A small image denoising autoencoder, trained from scratch: encoder depths [2, 5, 2].
Rows from block 8 of the encoder of a small image denoising autoencoder, named by matrix and row number. Rows with one number belong to one neuron. Each number is 128 + 24 x the weight over its row's rms, rounded and kept within 0 to 255. All counts start at 0. After the name is the row's rms in percent of the matrix's.
After each neuron's rows are labels from the 100 images, of 14848, where the neuron reaches its highest value: "top examples" is what is common among them. Only what is clearly more common there than usual is listed. The data: rendered dice on a table. In brackets: how many of the 100.
# fc1: MLP up (encoder.blocks.8.mlp.fc1.weight, 1920x320), inputs 107-213
# fc2: MLP down (encoder.blocks.8.mlp.fc2.weight, 320x1920, transposed), outputs 107-213

fc1.614 143 [137 170 148 156 148 128 117  94 122 142 149 133 113 118 145 125 125 111 136 114 104 120 134 125 163 162 163 128 107 155 159 121 110 152 119 117 128 120 140 118 151  91  80 120 136 118 140  87 123 137 129 192 160 120 129 138 101 146 108 142 122 118 100  78 114 125 103 137  84 154 142 143 143 105 140 132 161 140 139 144 127 130 130  92  69 111 136 102 181 143 148 168 130 111 104 163 150 124 146 174 170  86 149 157 138 175 121]
fc2.614 124 [131  65 102 139 116  99 112 144 115 101 160 149 146 113 154 126  84  74 123 121 143 130 139 147 127 134 105 156 115 135 119 125  95 137 137 156 150 145 150 155 134 139 101 134 127 156 110 147 144 129 158 111 128 134 118 130 132  96 132 142 132 134 138 158  90 138 112 120 138 105 140  76 122 133 150 120 149 142 120 128 164 165 119 119 151 145 153 134 118 144 158 123 169 105 130  98 119 166 135 145 158  84 125 140 135 142 161]
top examples: red die (48)

fc1.690 113 [140 112 126 126 144 169 156 115 120 101 132 132 164 159 130 134 135 132 134  94  81 137 164 103  81 155 123 145 123 135 113 183 114 142 104  75 158 148 108 134 147  98  85 150 121 159 154 156  85  70 149 133 112 123 128 117 124 147 131 136 131 111 109 111 151 137 151 150 116 156 161 135 150 152 120 111 150 126  72 103 139 131 109 135 130 146 140 137 123 130  94 104  97 140 130 145 114 130 152 152 113 166 147 120 118 100 110]
fc2.690 094 [106 156 143 130 143 134 156 109 173 154 153 108 200 145 142 116 143 159 134 111 136 134 116 166 113  94 117 133 155 165 144  72 161 122 107  87 138 150 140 138  77 128  62 135  87 129 106 145 174 121  95  71 111 136 132  92 115 132 134 192 151 136 129 152 173 121 138 131 101 139 178 149 143 147 115 108 131 153  75 139 110 103 162 103 104 158 140 133 127 172 122 128 142 176 177 135 116 136 130  89 120 157  99 151 114 148 158]
top examples: green die (48); teal die (45)

fc1.750 165 [135 119 156 171 107 126  92 125 162 162 106 122 115 125 112  77 124 155 179 132  99 145 171 144 100 133 166 152  99 100 135  91 126 109 126 105 169 107  84 127 113 111 159 108 166 157 131 115 148 111  76 108 109 145 126 115 140 134 104 125 148 115 178  75 112 112 112 150  75 177 162 146 132 146 104 141 134 114 128 157  93 106 153 133  99 132 118 169 147  95  87 144 160 122 130 133  85 125  84 156 116 141 153 113 178 128 179]
fc2.750 113 [144  92 118 134 116  87 124 123 114 146 161 103  84 136 119 117 132 120 135 162 121 111 140 132 135 151 127 154 130 150 172 142  83 125 139  96 132 112 129 127 121 134  95 216 151 103 110 125  77  91 104 162 141 124 137 135 151 139 116  93 132 119 189 150 120 196 113 159 103 119 134 177 175 157 121 131 147 115 137 120 118 125 118 110 114 142  92  85 152 119 130 126 136 133 122 149 154 136 119 157 142 165 144 147 113 112 136]
top examples: red die (51)

fc1.95 082 [117 115 112 150 155 150 133 130 149  98 159 121 114 143 138 161 118 160 120 128 154 148 132  88 110 100 123 117 114 146 119 118 157 156 119 135 161 141 123 141 137  94 110 152 116 137 132  83 124 161 103  81 173 103  98 169 141 138 125 116 171 149 100 108 103 145 131 126 117 106 166 164 189  96 106 152 142 113 122 122  98 122 126 126 102 112 164 138 158 104 165 185 152 167 147 101 115 108 126  89 129 143  92 103 131 173  90]
fc2.95 144 [106 147  95 138 128 139  92  93 136 123  85 132 139 136 101 104 164 185 138  93 146 112 106 115 121 111 158 139 123 112 114 137 169 106 128 121  83 137 115 144 134 107 134 143 154 104 165 124 126 144  46 193 120 124  99 131 120 150 125 140 130 105 102 101 187 119  87 140 107 151 113 171 111 161 121 133 135 121 127  93 121 132 118 188  98 122 108 130 130 187 103 131  90 109 143 144 117 169 112 129 119 103 128 155 137 137 168]
top examples: blue die (39)

fc1.734 126 [108 104 135  86  84  97 116 134 129 139 126 104 134 137 130 152 122 168 123 145 168  80 137 103 140 153 122 158 144 105 130 116 117 110 141 126 139 127 124 147 151 125 135 154 168 116 125 104 135 101 102 144 165 142 122 139 140 129 116 146 157 118 126 142 155  87  83 106 138 124 134 130 133 118 130 137 128  82 126 110 173 144 112 101 109 135 174 159 141 105 120 142 102 129  92 102 101 101 130  64 133 142  95 147 125 158  90]
fc2.734 130 [101 133 129 160 141 160 128 126 133  99 145 101  91 138 152 143 144 144 118 121 115 127 125 144 117 115 128 157  92 129 154 153  96 126 119 111 137 140 134 108 149 123 122 125 143 168 156 106 107 120 151 108 120 143 175 135 141 107 122 130 138 110 119 112 126 208  86 122 106 121 119 198 128 142 105 111 134 150 127 149 122 109 136 138 127 119  84 142 128 114 105 116 120 145 140 125 122 155 127  76 119 108 155 137 135 181 102]
top examples: blue die (68)

fc1.761 123 [144 114 140  87 104 139 123 120 162 117 154 167 140 192 145 150 137 157 163 118 120 150  90 126 134 103 144 150 130 143 107 131 149 135 118 122 121 133 113 155 113 127 134 120  91 131 117 123 110 146 102 128  80 139 141 145 133 100 168 122 136  76 132 121 120 121 118 129 119 120  90  89 106  86 137 121 151 116 133 133 118 105 136 135 159 154 114 117 102 135  77 106 171  99 130 126 109 123 111 153 187 158 104 105  48 129  97]
fc2.761 092 [ 91 129  94 167 136 118  82 164 199 141 118 125 125 136 105 118 111 159 108 103 138 117 138 101 124 154 143  77 164 115  93 120 102 139 137 133 135  69 114 169 123  99 120 129 103  96 167 116 157  88 114 161 119 122 114 130 183 150 118 150 148 129 131 109 113  94 181 146 114 158 125 200 112 128  85 126 120 131 151 119 140 130 109 155  92 111 113 126 132 122  96 132 158 120 104 103 104 135 109 130 154 124 150 154 149  96 114]
top examples: green die (35)

fc1.505 134 [144 149 114 104 162 143 106 130 146 119 137 143 141 184 118 116 123 100 120 105 147 158 177 156 177 141 123 101 130 120 148 223 125 142  37 158  99 104 141 150 126 114 132 145 120 132 143 152  91 118 117 107  94 117 127 123 120 153 102 147 138 110 110 137 111 133 125 107  94  99 134 160 128 159 119 108 125 137  97 147 109 137 102 163 149 131 122 146 114 148 143 152 119 164 145 130 190 162 132 147 145 121 111 120 131 119 115]
fc2.505 119 [149 115 131  95 144 123 132 102 158 143 129 113 185 124 139 100 152 159 133 110 135 134 117 137 138 118 145 158 120 168 123  83 185 152 101 154 134 139 148 175  92 140 141 122 140 119 101 131 172 110  91  89 105 136 131 138 139 143 138 103 124 142 144 128 110  98 132  97 117 137 122 122 133 106 118  97 152 135 135 164 105 125 108 107 132 151 130 150 131 152 133 167 156 132 163 119 162  63 136 126  95 148 130 104 123 128 114]
top examples: green die (37)

fc1.195 139 [125 153  85 139 125 178 161 120 112 102 119 104 135 148 202 113  78 136 119 139 124  68 157 136 133 124 105 153 129 151 102 123 130 112 103 112  93 113 115 137 130  87 108  73 145 157 127 157 109 121  92 125 121 135 143 184 147 134 151 126 130 103 141 116  94 121 146 136 123 123 136 135 122  95 153 136 103  91 142 128  81 130 113 116 110 112 134 122 108 152 119 133 145 142 133 154 116 144 130 145 193 121 119 135 111 144 173]
fc2.195 154 [112 128  17 155 123 120 139 121  96 136 119 129  95 122 113 121 145 168 114 126 132 135 166 122 118 139 124  68 134 114 128 106 136 103 109 150 123 120 132 147 128 186 143 152 127 128  94 123 122 147  57 120 121 133  68 146 137 126 146 139 115 124 135 129 132 141 121 139 107 113 137 114 111 127 157 153 134 144 122 130 126 114 141 107 120 122 160 131 106 197 133 114 136 103 126 131 161 106 142 157 111 118 138 154 136 112 151]
top examples: blue die (42)

fc1.476 171 [138 147 140  74 140 139 153 133 140 158 109 134 146 147 160  81 100 128 121 104 101 120 170 125 113 121 143 148 135 150 105 142 134  93 112 119  88  81 136 140 136  96 100  79 101 165 130 163 164 159 113 164 104 160 141 146 119 172 115 120 107 103 152 126  89 145 164 113 120 173 121 135 170 133 174 139 124  67 111 145 110 151 119 145 112 117 135 128 188 120 123 144 182 144 126 122 106 113 122  98 108 162 144  85 176 165 131]
fc2.476 129 [133 108 126 143 134 159 133 138  42 145 141 129  93 100  99  94 163 182 133 113 121 111 151 190 110 120 143  97 146 135 146 103 134 104 128 128 123  77 142 113 147  96 103 173 127  94 113  99 179  93 140 164  76 145 143 121 121 175  98 141 182 130 139 146  94 131 153 134  98 121 114 104  89 122 154 131 132 123 111 141 107 105 134 108 167 152 123 129 132 173 117 123 135 110 139 159 123 162 113 141  77 150 145 162 129 103 100]
top examples: blue die (67)

fc1.315 058 [156  95 123 180 137 123 114 141 135 138  91 137 129 130 169 127  89 117 112 167 112 124 152 139  90 148 128 148 110 155 146 106 124 138 137 120  97 111 118 108 124 111 108  59 157 113 135 132 138 119 120 129 132 118 123 148 178 156 145 123 135 144 147 117 138 140 121 129 103 111 159 148 101 114 146 148 128 132 132 107 142 120 113 191  83 115 148 157 130 154 128 131  96 106 132 118 144 131 130 133 122  98 116 136 119  81 133]
fc2.315 057 [133 164 140 140 109  97 135 117 138 169 181 136 145 118 130 181 141 117 144 158 150 101 111  89 102 134 118 178 125 121 132 134  98 135 141 169 181 128 136  73 163 105 139 149  98 115 102 122 139 101 177 140 137 139 106 151 145  88 145 120  99 112 128 149  92 138  93 135 122 119 159 100 167 135 154 139 109 174  86 141 121 127 145 125 152 142 119 120 140 170 120 143 113 111 144 110 168 122 129 110 130 111 135 111 132 146 149]
top examples: dice: three (76); blue die (41); pink die (36)

fc1.721 114 [121  70 154 103 103 164 127 100 138 137 119 121 124 120 132 107 137  94 119 157 177 121 121 120 129 113 139 188 108 172 126  61 129 162 147  70 127 101 124 119 151  79  91 136 135 130  79 133 127 149 143 125 148 154 134 133  87  97 100 120 125 156 133 152 104 130 135 153 118 120 186 148 152 124 114 166 143 105 139 110 122 130 160  94 127 147 115 147 138 115 122 116 130 127 105 115  99 120 114 119  94 140 140 106  98 156 104]
fc2.721 093 [127 142  92 153 126 141 139 107 167 132 181 122  95 120 139 118 172 125 122 128 157 104 139 159 117 126 123 217 105 115 145 160 159 130 151 153 135  96 147 121 160 118 123 105  91 125 134 128 114 128 162 171 109 148 113 108 116 120 109 145 161 135 131 143 124 201 107 169 101 105  94 143 150 120 145 131 151 100 104 143 113 131 117 153 139  98 112 102 144  85  92 145 145 143 150 165 114 156 121 154 109 132 146 105  89 158 180]
top examples: blue die (46)

fc1.684 091 [146 209 181  70  94 152 139 120 150 144 121 118 119  95 169  74 139 127 159 130 131  90 152 126 124 133 143 138  92 158 117 147 126 116 118  95 116 120 135 143  93 111  96 161 133 162  60 109 164 119 159 147  86 109 114 176  91 119 122 144 116 126 145 147 110 106 150 108 114 113 122  87 187 110 130 133 140 114 143  95 133 127 126 106 158 123 148 141 117 175 156  81 207 129 140 129  96 160 146 141 149 143 100 134 135 106 120]
fc2.684 173 [115  37 162  99 111 104 122 158 121 137 125 159  94 104 135  76 129 123 116 165 144 162 167 130 134 176 121 156 119 121 125 118  91 113 144 104 138  98 105 136 162 142  47 103 134 131  98 127 106 169 211  61 146 119 182 146 134 128 121 127 122 140 122 142 111 156 115 149 101  95 133  56 146 133 125 110 128 157 117 118 127 120 153  72 144  99  88 137 115 154 151 152 127 147 122 119  99  86 143 162 127 138 113 140 148 109 119]
top examples: red die (37)

fc1.352 139 [123 120 107 129 130  97  88  79 142 126 142 104 124 145 154 139 120 134 171 140 108  77 101  96 158  77  95 156 123 119 119 142 139 136 132 119 104 172 129 131 141 118 108 123 116  99 169 143 130 116 131 209 123 129 149 158  83 119  99 149 144 115  81 137 108 140 115 132 127 145 118  91 125 135 169 139 133 165 133 160 125 130 126 128 156 150 143 145 125  97 147 148 143  72 131 114 138  89 148 109 114  83 109 167 110 155 126]
fc2.352 109 [117 112 164 124 124 120 105 101  94 131 151 115 142 149 147 109 147 141  92 103 181 155 119 137 144  76 122 130 121 122 114 116 107 123 114 134 141 126 121  21 126 105 117 115  86 134 172 135 172 129 129 161 133 142  98 166 126 136 104 157 138 117 138 114 123 116  81 142 107 142 154 159 118 147 117 130 119 115 143 112 165 106 142 154 160 135  64 121 135 133 122 116 101 131 175 129 118 115 145 169 134 100 161  95 101 103 134]
top examples: teal die (38); blue die (36)

fc1.218 158 [145 145 154 135 126 217 128 113 137 119 138 139 147  93 115 111 147 144 101 105 151 131 118 103 116 101 127 129 193 173 123 106 137 110 146 115 174 117 138 110 120 129 134 142 151 148  93 123 144 136 115 130 139 150 104 153 103 123 119 144  98  93 123 133 113 139 120 146 143 133 136 138 204 129  76 101 155  79 127 124 118 128 137 154 134 111 144 126 170  94 129  86 112  79 144  83 116 157 130  96 153  81 159 174 101 122 121]
fc2.218 110 [132 149  90 128 109 137 122 135  69  97 111 132 134  88 139 146 105 154 113 102 118 135 114 116 138 118  85  96 121 156 140 132  95 142  70 157 144 122 131 166 131 113 141 108 172 135 138 111 111 130 128 131 112  91 141 156 129 148 141 144 144 137  93 121 148 129 116 163 154 129 143  62  87 162 122 121 144 120 139 103 126 134 125 119 164 130 110 118 126 147 112 120 143  74 128 165 102 122 147 129  84 132 158 118 134 140 154]
top examples: dice: three (69)

fc1.499 129 [153 115 164  94 171 132 101 122 140 126 155  86 164 123 140 112 105 168 141 125 121 187 126  97 115 126 156 151 127 184 122 152 135 113  96 145 137 109 164 129 158 122 134  93 122 156 171  96 110 147 129  95 123 184 128 140 102 148 137 155 129 114 123 145 117 125 139 137 175 111 151 138 113 161 121 189 102  74 115 103 155 120 143 131 139 168 111 141 148 145 162 136 117 151 120 106 122  90 118 122 162 129 152 105 166  92 115]
fc2.499 106 [111 134 133 134 149 113  95 164  55 155 122 125 128 145 121 111 165 167 105 113 103  88 171 149 121 156 139  51 124 131 146 156 131 123 122 110  79 119 118  97 118 123 118 150 108 140 129 114 137 136 124 114 119 144 118 102 144 118 142 125 145 134 114 129 137 150 165 126 138 158 153 122 115 159 125 111 159 124  87 114 121  89 115 161 125 152 127 140 133 113 145  77 153 145  96 126 102 124 156 149 174 120 144 175 116 133 113]
top examples: orange die (37)

fc1.192 126 [106 100  91 183  53 119 146 127 150 165 148 144 129 146 118 168 133 129 162 119  99 144 138 105 110 132 130 137 153  97 116 119 134 148 118 110 130 177 132 113 119 111 175  56 130 165 150 152 132  96  76 116 127 142 119 124 153  78 115  94 128 119 136 171 106 110 138 115 109 124 139 138 124 114 124 111 138 155 121 143  99 117 124 161 165 153 117 140 141 125 115 162 125 102 101 115 161  86 151 147 117 118 139 148 149 143 154]
fc2.192 104 [138 147  78 107 127 146 141 133 134 122 157 113 132 115  99 185 129 125 101  96 127 169 140  98 134 144 136 141 101 131 114 131 103 122  97 130 166 147 157 190  86 170 130 188 142 126 108 120 133  99  59 159 126 134 138 113 158 153 117 105 151 135 134 151 120 127 140 126  98  95 129 182 145  87  98 160 140 125 151 130 127 166 137  82  94  91 165 119 109 134 125 148 122 147 112 110 140 156 140 142 126 127  84 111  85  99 158]
top examples: red die (44)

fc1.612 144 [126 152 136 136 117 121 103 141 100 100 126 136 130 119 155 131 135 121 116 137 167  96  52 163 126 125 140 171 142 104 160 106 109  61  70 150  88 114 145 129 167 135 135 164 118 138 108 141 134  88 201 157 121 133 123  90 128 142 116 149 140 132 114 139 127 160 143 187 172 167 147 155 140 118 134 142 153 168 136 139 167 123 156 162 103  92 131 182 143 133 100 158 125 111 163 125 135 132 161 110 121 102  82 103  60 109 131]
fc2.612 100 [122 144 130 119 118 131 129 136 132 133 123 131 158 136 116 111 109 207 104 153 140 145 107 105 161  71 125 129 146 136 132  87 191 148  92 157 159 113 121 154 126 143  70 135 109 163  94 127 143 114 134 167 134 142 176 109 125 135 146 138 112 110 136 149 131  92 148 160 132 152 130 174 117 147 134  91 126 130 118 148 114 119 150 112 123 146 146 102 144  96 117 136 134 119 155 128 148 134 145 124 120 141 153 144 150 165 121]
top examples: teal die (42)

fc1.606 155 [123 100 193 144  82 111 155 130 129 125 123 127 110 140 107 145 161 131 168  96 142 134 148 139 141 142 115 124 121 131 109 125 138 158 139 158 112 122 141 137  69 153  37 138 107 121 130 114 142 163 145 128 154  84  96 172 143 104 115 146 140 110 127  77 185 136 119 129 106  85 137 140 114 145 136 113 152 145  96 127 146 118 143 140 174 118 132 124  97 144 160 143 128 155  99 141 132 119  93 150  76 115  90 113 126 113  54]
fc2.606 117 [123 148 198 152 126 161 134 164 114 113 188 118  77 137  91 153 120 186 105 162 138  82  87 108 127 128 100 183 118 160 107 163  44 126 124 166 173 146 145  82 104 104 134 164 118 183 136 107 162 141 166 140 120 154 129 137 144 116 139 156 119 113 109 104  90 156 117 101 120 132 130 106 126 140 115 118 110 109 132 120 142 150 160 154 165 126 153 141 132 127 115 128 120  86 130 127 122 151 121 143 158  96 140 107 128 122 106]
top examples: purple die (41)

fc1.619 119 [152 118 105  90 147 180 124 121  91 146 155 119 110 156 143 123  72 147 113 185 180 115 112 103 135 151 122 122 143 124 137 119 147 140 133  65 114 143  90  99 138 129 148 130 136 164 102 102 154 166 104 108 113 109 121 135 117 111 113 129 128 131  87 147 102 129 129 113 125 126 143 146 141  91 140 137 132  88  98 142 140 111 103 129 130 160 110 162 160 139 141 158 116 151 125 134  72 104 105 118  83 159 129 110 153 126  93]
fc2.619 094 [157 115 113 118  86 104 108 114 165 162 142 148 134 121 115 129 151 116 119 103 103 154 149  95  78 124 150 157 104 112 155 179 128 118 155 121 131 123 147  68 147 109 127 116 180 147 133 136 142 135 123 103 126 126 136 151 133 136 139 123 131 131 132 181 140 127  89 170 185 115 137 190 136 131 105 146 118 103 101 131 137  88 121 112 124 134 153 120 124 109 146 139 144 126  94 110  86 159 152 140 192 139 149  94  81 137  86]
top examples: blue die (36)

fc1.107 119 [156 133 102 143 138 121 146 125 125 129 133 113 129 136 141 116 111  79 167 108 107 124 119 125 143  85 175 127 139 135 150 134 131 134 137 124 129 175  85 156 122 167  98 123 148 164  87 120 149  96 162 109  83 126 117 151 171 133 150 143 109 112 146 125 126 171 182 133 150  88 150 148 112 134 150 135 200  88 149 110 153 132 130 113 101 103  82 108 142 138 107  91 114 103 124 133 101 126 134 169 141  96 132 124 188 126 140]
fc2.107 123 [140  99 131 156  88 140 110 153 129 127 137 139 142 123 134 154 139 132 104 117 137 125 136 151 119 124 135 161 127 133 131 142 104 143  90  84 104 116 120 107  93  88 144  84 182  94 139 139 136 135 154 133 142 132 157 168 127 146 144 111  90 138 148 132  76 101 157 148 159 129 100 140 111 160 125 130 151 120 111 125 128 129 138 112 125 108 154  98 123 145 131  98 152  92 112 119 128 104 171 122 136 140 111 157 125  89  91]
top examples: purple die (37); red die (36)

fc1.186 109 [109 104 121  56 131 100 157 124 120  98 127 147 149 168 113  85 161 118 135 163 126 120 134 149 144 151 113 124 114 129 175 115 155 109 106 108 114 122 127  81 118 137 119 104 114 136 150 156 112 114 103 135 128 163 107 143 138 151 115 120 127 108 143 175 151 166 135 128  85 152 157 129 128 129 116 108 133 154 110 151 148 126 146  93 123  99 133 137 130 117 144 121 111 143 106 114 157 130 144 179 120 149 165 116 141 114 140]
fc2.186 107 [157 167 160 103 145 116 112 146 156 165 153 133 134 129 138 135 189 114  70 154 136 204 134  88 140 101 117 117 160  93 122 129 165 115 102 164 168 117 111  90 121 106 102  84  91  88 101 147 209 127 133  70 141 140 108 124 160 102 141 111 134 121 129 140 103 128 150 132 128 120 131 159  79  83 116 123 113 155 106 146 139 108 143 110 142 119 142 100 166 124 146  78  94 127 153 102 122 110 173 139 128 117 138 152 118 127  67]
top examples: dice: three (74)

fc1.293 114 [136 106 125 121 167 147 101 106  98 125 138 155  97 147  88 110 138 198 123  94 146 129 101 141 157 118 133 126 115 161 142 129 126 178 139 135 120 122 120  92 127 140  96 124 119 114 104 126 171 150 127 158 136  84 152 114 103 146 140 119 110 120 105 115 136  97 155 124 168 158 131 138 128 114 182 110 145 122 105 130 139 125 167 133  94 121 142 160 111 121 145 111 155 124 154 144 131 163  67 118 139 120 112 153  86 168 132]
fc2.293 110 [ 98 137 117 123 145 129 153  87 136 114 156 134 133 150 152  95 131 110 112 130 109 124 110 116 139 114 131 138 111  99 133 111  64 126 148 137 125 177 140 120 140 132 121 142 114 137 116 133 126 118  95 147 123 123 135 106  91 120 113 128 126 144  97 150 176 156 105 100  92  76 137 180 119 129 128 151 140 150 119 136 115 109 127 127 145 174 160 149 107 127 139 160 125 160 131 145  93 117 130 151 169 120 169 152 169 140 111]
top examples: dice: three (75)

fc1.31 121 [171  66 142 152 104 125 125 165 142 118 109 134 131  89 169 130 101 136  98 124 165 134 114 120 171 104 136 114 145  83 131  99 128 156  91 117 113 137 127 140 109 124 120 117 120 127 182 125 124 104 137  77  84 115  89  87 147 113 133 108 122 105 135  82 121 152 128 163 138 130 114 132 135 168 125 144 137 148 159 123  72 131 135 129 185 123 107 162 161 117 132 157 106  94 110 148 129 108 126 119 171 147 136 165 104 157 109]
fc2.31 132 [125 152 170 132 116 151 109 139 118 141 147  96 144 131 114  75 171 158 117 106  98 115  92 132 143 133 127 133 140 146 122 149 115 124 113 145 146 114 114 169 125 117 103 220 147 135 142 131 128 103 166 180 137 130 185 107 127 141 139 134 149 154 132 116  81 150 182 133 119 134 108 121 101 105 129 109 103 106 151 101 110 157 122 135 129 140 101 118 151 138 154 164 112 105 106 104 121 123 113 113 153 113 129 125 125 146 110]
top examples: red die (36)

fc1.288 098 [104 129 165 157 125 119 139 111 124 169 134 125 113 115 125 137  76 176 149 129 137 155  95 100 159 118 103  94 127 136 144 152 111 124 128 138 147 109 112  99 124 165 108 152  90  87 112  98 139 149 133 130 135 131 119 136 169  90 104 147 123 156 135 157 100 108 151 138 155 136  96 109 123 108 118  97 133 116 128  84 103 141 148 125 156 144 110 115  90 103 120 116 129 100 147 135 129 123 113 110 117 111 147  95 118 164  79]
fc2.288 110 [143 134 153 149 152  87 154  76 151 123 152 134  92 133 131 144 144 127 114 125 134 121 163  96 105  88 146 221 118 107 120 150 172 130 178 103 124 151 120  84 149  87 125 103 109 105 119 126 157 109 125 125 133 127 127 134 165 125 120 127 111 136 105 121 190 140 202 111 101 114 168 166 136 207 123 158 119 150 117 102 164  82 135 133 118 139  96  80 112 135 134  94 152 156 123 150 126 174 130 152 111 143 128 154 120 141 132]
top examples: green die (37)

fc1.328 158 [111 158 147 160 109 149  97 110 153 103 120 162  66 112 101 132 129 165 130 112  75 128 104 179 123 110 128 158 126 121 119 107 145 153 128 122 106  88 122 134 124  98  81 111 126 130 141 140 152 126 123 132 150 164 157 136 123 140 128 116 146 158  79  88 100 169 140 161 153 121 133 145 124 120 129 178 103 147 134 118 103 126 124 114 130 132 130 145 144 128 103 159 148 159 101 115 142 118 141 168 108 123 126  48 120  92  63]
fc2.328 105 [152 122 137 153 125 122 121 146 101 126 197 111  64 135 106 144 124 101 100 156 110 170 112 119 153  98 121 153 127 144 135 128 135 139 132 180 132 141 131 105  92 116 141 173 146 121 116 132 142 109 150 116 135 119 107 123 124 139 105 147 170 114  99 155 113 111 178 108 122 142 154  91 101 122 120 137 114 157 140 149 156 131  99 133 128  89 119 121 175 135 166 132 131 137 125 139 108 165 151 123 141 142  97 143 135 127 128]
top examples: blue die (54)

fc1.438 131 [157 136 164 129 107 168 129 117 112 134  49 100 110 140 163 177 106  95 131 132 126 107  83 107 145 147 141 134  85  93 131 144 106  99 118 164 104 164 121 127 105 126 157 120 136 152  97 140 170 111 133 131 109 119 151 113 127 156 130 111 116 141 180 121 109 180 124  99 156 139  98 149  83 101  85 113 122 132  94 110 161 127 144 129 111 118 140  90 150 160 167 149 115 131 116 150  99 103  78  95 111 160 152 139 121  93  97]
fc2.438 123 [116 114 119 136 114 133 144 133 192 111 135 145 170 136 108 183  87 154 152  91 114 147 134 157 126 157 131 181 141 158 147 147  81  98 169 170 116 136 155 162 138 124 103 174 161 113 105 125  83 150  99 146 150 162 119 139  79 126 135 145 156 122 165 128 139 143 164 138 156 120 121  88 144 134 162 111  97 160 114 139  92 107 133 132 121 119 154 125 140 111 140 176 106 148 108 160 116 149 137 120 143 114  97 153 135 133 165]
top examples: dice: three (79); blue die (37)

fc1.752 119 [139 136 180  77 142 163 136 138 103 120 112 115 196 142 139 116 118 141 138 129 150 123 156 115 140 122 101 103 109 170 118 193 112 125 114 175 112 128 107 129 103 105  97 152 131 100 126 104 143  94 149 109 132 141 149 113 135 117 152 139 126 146  88 136 127 144  97 102 144 140 104 145 124 154 155 157 138 120 107 107 134 142 124 146 137 161 139 135 124 137 134 154 127 123 124 111 127 126 125  80 115  99 152  47  98 114  96]
fc2.752 116 [138 125 133 101 132 155 131 112 182 142 136 127 144 128 124 104 163 150 144 117 125 166 139 158 109  76 130 112 175 104 167  67 188 141 111 150 129 117 104 155 169 135 134 128  86 118 115 138 197 112  87  59 114 101 130 143 115 155 162 148 136 144 126 154 120 114 101 151 133 125 129 176 148  97 136 112 131 115 162 154  73  98 123 138 182 121 175 165 151 131 133 103 177 145 131 132 111 108 121  85  88 132 126 138 108 126 142]
top examples: teal die (41); green die (36)

fc1.92 125 [167 109 114  89 108 147 125 105 100 114 120 115  87 126 116 143  84 137 109  75 140 161 138 112 188 139  82 109 123 122 114 116 137 138 152  81 152 126 134 143 138 129 109 104 166 131 134 151 119 103 118 136 135 123  81 137 128  86 135 125  99 121 127 125 145 135 165 141 132  94 136 147 144 158 132 155 125 178  85 145 106 111 118 129 103 133 106  98 124 124 126 102 145 176 106 120 169  87 124 119 133 101 130 108 179 134  56]
fc2.92 130 [138 127 155 136 164 127 140 168  89 120 179 105 157 128 111 169 143 106 119 136 124 144 117 120 141 113 147 124 144 114 189 100 137 143 119  95 127 144 136 108 142 108 128 149 119 124 128 122 163 123 172 130 149 132 115 110 107 124  77 137 170 117 105 131 129 107 144  84 186 141 128 151 142 117 139 126 125 142  83 117 146 107 137 117 105 123 166 130 159 122 125  90 151 116 135 149 120 166 155 124 145 126  93 134 114 155 178]
top examples: green die (37)

fc1.231 067 [123 153 119 106  87 167 156 122 168 115 116 135 106 102 135  73 136  97 130 100 123 164 163 109 138 128  96 126 107 157 104 101 170 123 107 115 137  98 142 108 122 145  82 130 106 105 134 149 142 115 101 164 156 121  75 112 125 117 127 120 123 129 138 112 140 126  91 122 172 119 133 163 104 114 116 124  99 148 104 139 100 134 152 124 141 116 153 148 142  92 162 168 131 117 122 156 109 134 119  82 136 114 120  99 135 139 109]
fc2.231 097 [ 98 118 120 147 125 121 154 137 147 127 119 133  97 133  96  57 156  85 153 121 150 105 133 121 124 145 134 126 126 117 130 161 172 100 121 126 116 131 111  85 127  96  83  87 155 119 147 140 118 128 134 126 135 121 126 120 112 131 128 134 140 128 115 131 161 163 127 158 101 132 103  62 126 189 144 132 129 113 147  92 140 135 127 150 154 117 110 134 129 151 113 135 135 136 112 141 121 126 128 129 111 123 107 134 115 132 163]
top examples: purple die (39)

fc1.421 149 [116 111 106  95 142 103  95 142 117  95 148 107 112 127 129  93 107 135 137  92 136 214 154 108 124 110 155 129 159  99 105 116 143 140 171 118 146 144 102 160 154 130 177  88 122 133 187 123 194 144  68 150 131 181 122 115 155 118 169 116 122 143 104 158 103 133 174  96 128  93 117 161 147 130 130  97 104 139 125  92 165 128 117 151 121 139 110 125 122 109 128 147 112 115 131 109 138  87 122 153 130 139 132 136 132  81 126]
fc2.421 100 [146 108  86 113 177 111 147 155  69  82 140 103 126 105 136 125 128 139 135 151  73 128 122 115 130 121 146 177 162 149 148 148 154 131 108 107 128 161 152 161  72 133 158 105 173  82 140 161 136 136  98 115 194 109 171 120  99 150 115  95 157 106 166 115 136 108 133 123 138 141 104 127 101 156  76 144 111 107 124 153 109 124 101 112  97 107 139 120 147 136 149 128 117 126 110 116 128 158 154 162 135 164 109 130 118 149 171]
top examples: red die (41); orange die (39)